A small image captioner, trained from scratch: adam_atan2 at rate 0.00068.
Rows from block 9 of the image encoder, named by matrix and row number. Each number is 128 + 32 x the weight over its row's rms, rounded and kept within 0 to 255. All counts start at 0. Numbers have three digits each. After the name is the row's rms in percent of the matrix's.
# mid10: scale 2 3x3 conv (encoder.blocks.9.mid.1.0.weight, 72x72x3x3), inputs 55-65, a 3x3 kernel for each
mid10.0 099:118077136174081123175105114150132136113147146147100113100073126115090117144159131142084115101069098120101093149115085151139174144126144148176133147136070110176171124154153142084144115128100149178054124174144113143094157135134106128138145102168100124099140080144153118168183104204154121132123152134
mid10.1 097:075129119134148120130118164101144132138180139074169123140134105129140131113120119095129185075106126099142152147104145140156163125086132086070113084120133183171146056133108093139167112185213091147124109061111085074148057126083112152124142055137095185088091130145146178156115107055122108155146100113
mid10.2 101:133120107121115171132124123236172120114169131095148119053152171101104000102147136152169092142102177083092132191117158110133115177149166190136186157086096128072110102158226135120133118095178098093067118184078114124075103122171141133137094170107141022120137123088218185171131057145129125126134196132
mid10.3 101:137164118141117150116118165122129084123160098163159134123170083101091137152070104129144157156141139096174164119091147175072144136125124140109164088118125106099117129130124171064148161134140132140152118142158160116118106155195139144119073086118121148169126099135093208127150091141137119129170098163
mid10.4 100:150100150141121138156137109140167200160150111173127155145129124136155135158117160126119115097169106160084101122144124142101111069125139125111197130099038144160125117148147133140102067140110115153098087138125176117112079142098105148159067156197152163118132072114078059138100100050078112112123103154
mid10.5 099:100117103150081129136084144125066114154132082145119116176163111147119163119107149124103021110065071098124108167112093144140154118152091103171114147158147125159193108131142106129130134149103110119125156106114126068120152168113136166131072040118155116166124104132135069105145153144129129156106125197
mid10.6 097:105101092065107098146179138130134110109157153155090097080125093193131113154079148160055103055158135157174113173097131195040148150077124116125092141174176081156098081168080133168067084117166109131070137110136106125167104085086162149154077134104100081119100123145098146166119088138153070175144075104
mid10.7 100:160156122152134149129201130141190125150126136122126147154176108160159141108153156118076096118114097076114175107143151141088115146105156093124119143113159160097136146113109117081114137104153129118084144114129143136132142110151128128144136133128198121117125093103105077131136115126121094127137097162
mid10.8 097:080126153134114121130161097153153174118146139135159153083075101161126096150077124149133153138087145200123100131100057102099112125151121153147166163089149195160159108163191121139078143147101078088122119122135088072128125182142120135083121135084151121141166061130127159127123081084096148098137130099
mid10.9 096:104096090101172086143121139202157141143149133135103139117141097111057142139129093128139129149093104139115054067129087071111114102132131129144093131123149139085115093122132104161162121134133104111140120046094074157175155160131185164111119167139114104145089058108115150152106123146132132158131165128
mid10.10 102:091172087125148135105124136153129117205157072123149172126175138106103096166135130114084092110087145064089128096125088164067100162147166134163088130085079089134131153122138132104171134118158111130148138085175066156147125105151162115144059106123106086102100067083111138151177176127114197121143118080
mid10.11 102:154049181097153147107150124096100137107127054101104083081105098148116169121105084133157091123104077133098111085088092123128093065144120111155159149073087144110158110099045115196114136118121081124153104094159139123140133166121181093140113127147130095189128052066087143092104100132135094163131185127
mid10.12 098:124139173168134136167105175150129102115113130122051093176122115176152158169122140102114118205089085161096136147166124111122177172157111212196182160093181095133102126102102137154063091082132114065120121170086135122114109102148119138124116088158128128124142116177099149088109117161157116123102125094
mid10.13 100:097112158167131121178120087146100126116145088183140068141169119128115189150119144085112087093154069139085147185111151124094140121153143132210138207149119092085066165146159129094184132122078101192104101081116150102120153113143111152109101127121143115093097111118081150075147135146141184177121129129
mid10.14 104:128149135100130158169127127195181081159184165122109183139178103135162102124177138155144109231110127161138093125159114151119144147127163110063150101128113054151099164068103164164137117153187085131126128124114118125126156131114169118131131177163191171150158136132217141160106173082174097115205155146
mid10.15 103:071095157107167131182165151147085129119180118145091088111174113141168111127146112143104107154101108157139089092149097179128151131153094176135113123186101089098154105134201131146158142196136161162096122100150211136054121126143102114142090150139108173070120129122156242162078101135147129137190123159
mid10.16 101:107131159108169172108102104139124145180159066116157138161114105128166180133124123172127138088138153135166114148129113101155135169149082137133160130043201159190162088136085103131148172075112119126092070168104161124114101087143177165128123090145095093108141106092154162153124105128095086176144162144
mid10.17 102:153118116142108031120166115114126155198147101151126112122130120105043205123143138118078063118161132080085138130164132117082150137170090180090143188135113088062138137185183112124150118113162087077066115101102043128131201095140156102099124122102149119091097082132125107092153121173143163169112161136
mid10.18 100:128140145146094179156087155149141108145092100083110126099142154158113108111145145113121123129156128131144135084115134125129182118120159156143137105084115123168096134158183151156107117161147118169153098160144118214102114147168143156104085146100090111117134192149151162121146095145104129135106109152
mid10.19 100:142159165132161138097125179120135123122103173100133069186121123113168181142120128121114142163079173087108154115102139130143165095110082135096110101116156122102118107175109100137151165162139146188143170115116152121109130144157112086129093144163131149146144126159130122156138070160133155114184120152
mid10.20 098:153161170169150064199199166146057141162073085068179124060159135123174075125169095116137040123112157091121136129157097191098128131087189088083082073122092060143123120081117171081127130120128149173170069154190172116101101154156165112170187146151081126063082127141117155104128117156167128104123095121
mid10.21 097:191155191173105133183127144080115120145084123100122102170123098158197057096098085127176141123159111124119186127112104125140109143140155130095135127093095174104102079124090099077122133137105120084112117122100179155159175100135108141060103206075159107165108173154200165170121137091142117167141107154
mid10.22 100:169111151160085106132156169150114093106119091065139112119138099152213171166157123121176099105138097141120179119151165180135172126150144180139124135121171064158163151151083115136076156121173146184195172153069113139161159138083222131125112093116099128102143083181122107134077119129145112140099144124
mid10.23 103:190139118092145148077155087118086055166174100158129125110142156104124130113099117125059045140094101112091145099130107123116192128082165163158173145154167157090203105136172170183122119095186113146072124111103146129127102183137107131168105084075119090107160145092168147124112099109110088194144106121
mid10.24 100:178170095167159104124164113157137110099077139120129138124128110092130146117132125109154144131151157135101120123205149072136101104082117185180191141144131150070147150173148157141136162115179104170128174116139105103099126150114117159125115148100143054140132089140147138170091139176165150133155117150
mid10.25 099:150093098136104076078114117132151100122158139139168163124093111107123137187048117130183122120084195130156123168118138107159108150124096159172135112148145113155140130138127130127187139169167112133122144160155142068185109147120114098126130132095103110102110164133144159137203102121187124115150082123
mid10.26 102:143154172227115213174150218136129065115083111175154121127197177120112106106117117116189120180115128128099159092109095105192119124144187103126157125073161121146146130096118099134184086124127140142144124175071112169099169173111147152106170099127160117163095150147091135111157101085080133125146121162
mid10.27 103:130074119149123104104099140192144105112144109065076102037170119151065099090131096129125139142096149144105179144110151127170163149121163045100140159130151179121130108155162130091145132132104191117202175167148163170123104151130131128119170120133135139144104137161131081094111110087104099150117115153
mid10.28 101:149115113126149108172155136107169121164073164161139155156047216078171155118137110110144121183103129132178130061130151169104130183117100095095086131094127123140121120101124125105115100141177148199105066096118148087033121156149107158119145093101148150140149170081155097130133163170165064101141089131
mid10.29 098:114125151161118148099169130111157138147126107177133136152065073147116065089170176176108181119114061128124133179162084137129121060146102144155118121199148143152129125116211175163131114075048105088144074114072198111173113124092146123176166130106176146123101135188131117192203118118150108169147156095
mid10.30 101:119132097113121132120145119161135041195130174111157079149109124077125133157096137124158086148104164103124158115142105158093171100162104078099116140149139140150162123160123169125105139098109156129149093141151150158185078110103082131139160149117228166161198150109124164190090109100200138137121146125
mid10.31 100:142095143150171089141133088136061096133180139098071109129196167104143192134165133194115145136150115125086103168135079166113138181150161174140079171108084130114100144086115074049116087060104144102105141105157109214133137138135133165146116140122091143164090096132162072167133151103145087122148166139
mid10.32 105:137130124146155112115125128097145124131121127161124164152118126153138147102168105140132104174099131157164149170131154131156070089153109132104135156187067148128130108177084166142129080103120126184150092120132138169120124124102077187194144130054137112124175128108124107119100097092093142137107096109
mid10.33 102:122070103164099117119107120135084083105199094141163131095074095138124130075104151094128107112202142098113122065132094120174142102113080185141116145116127099097134129145130146078135169152083084171150140110187127147163090147151178154136157142133146138116110155118169153153118192121180150170113164139
mid10.34 099:206167099112081139163152179062124084163092153138106084102152088128147205108120148117156090123117129109104110137103160147230140126120090158106135106118109137128090083093171092114094147121102194108155158180139147179176182154181122132134140118099178098104082136127171105108156158115095122095123103130
mid10.35 099:167163164076120107115151123170167116180118149129177127137141144129121094115141098156166104170165171118165104140054118132153137149175111155161147156121110169122148238175130130177113132101135171160164165134113106128052138191156094138028139092108136141158220120055160108144149118104114080125172168107
mid10.36 098:186122126133151122118127113103102150130109160126083143099145112168112146144180193133105122083117121106127130153122119131165115159113098159096108179139126139171150172143113106120114148089123096165100076134106085141128111125123140114068123098100131146134146118188144183105164116126140093116113071091
mid10.37 100:159154058172132159111145110167125188121096202134144136137154091185149124092085146151106132131111106140139169129187113226094083109093142166130091117130152156105102139148171127164147139159118088081152135102120139153080144164103110115160144172132145139129154128132167120107170166134127198164174159081
mid10.38 102:126082131083129115119092133111163086111124132178210091207123133133157145184131164123149141119147130143107105111142104162127085145128129162113150176086150170158105157177202109110086090139133167192164138066100102144130140141080080077115074136143184099113187120155138165208126128149102099097127138127
mid10.39 102:133042129190155163123106155085081109072092123030122165171177150132126117122120114106125140120122116085132113079101175149128149094118145167195107189170110095116132094139019133138129139174093111108123212172048092150085105093119159145128120118129126095168098118101113088135077069064127153113138122212
mid10.40 100:148146115138121085132147162134153121178126168126095091137102121134139166105114222132167141094125128133168164125200127106137203090130118120092172121149137092154104104158074107142110092109097067125130110154148176153085202180172144147118166140195193126079108165080082097123101179111113136115127124145
mid10.41 098:151171114078124117152125116184145152142147170108106107116112109117154134208153093130159159144140130146081068105170166124132166139120099145247113098169130140121071147127145140066122139075143135136151102116145111076124130127133129141127119099107072152098113162109136115078128146110115176147075179121
mid10.70 099:080105054158115142100091147122163112130137144170195174115121127040053179147108209108111163204141120147093144074128103107128085177091117122089185163111133055112119105220099126208178164121123071143117137122128162127149080102101191153150162146113081066103090161153127139092130170122136157136111148108
mid10.71 100:124126098110088127067140114143089138120143149124105110123040148149127085111150140079103132133145153152128115163165101141121148069142114147124133115176121106144110143142177144081158032132141139123169032115144113137048124092080071042165115083144155094109168115154101167182182151104142108183100122145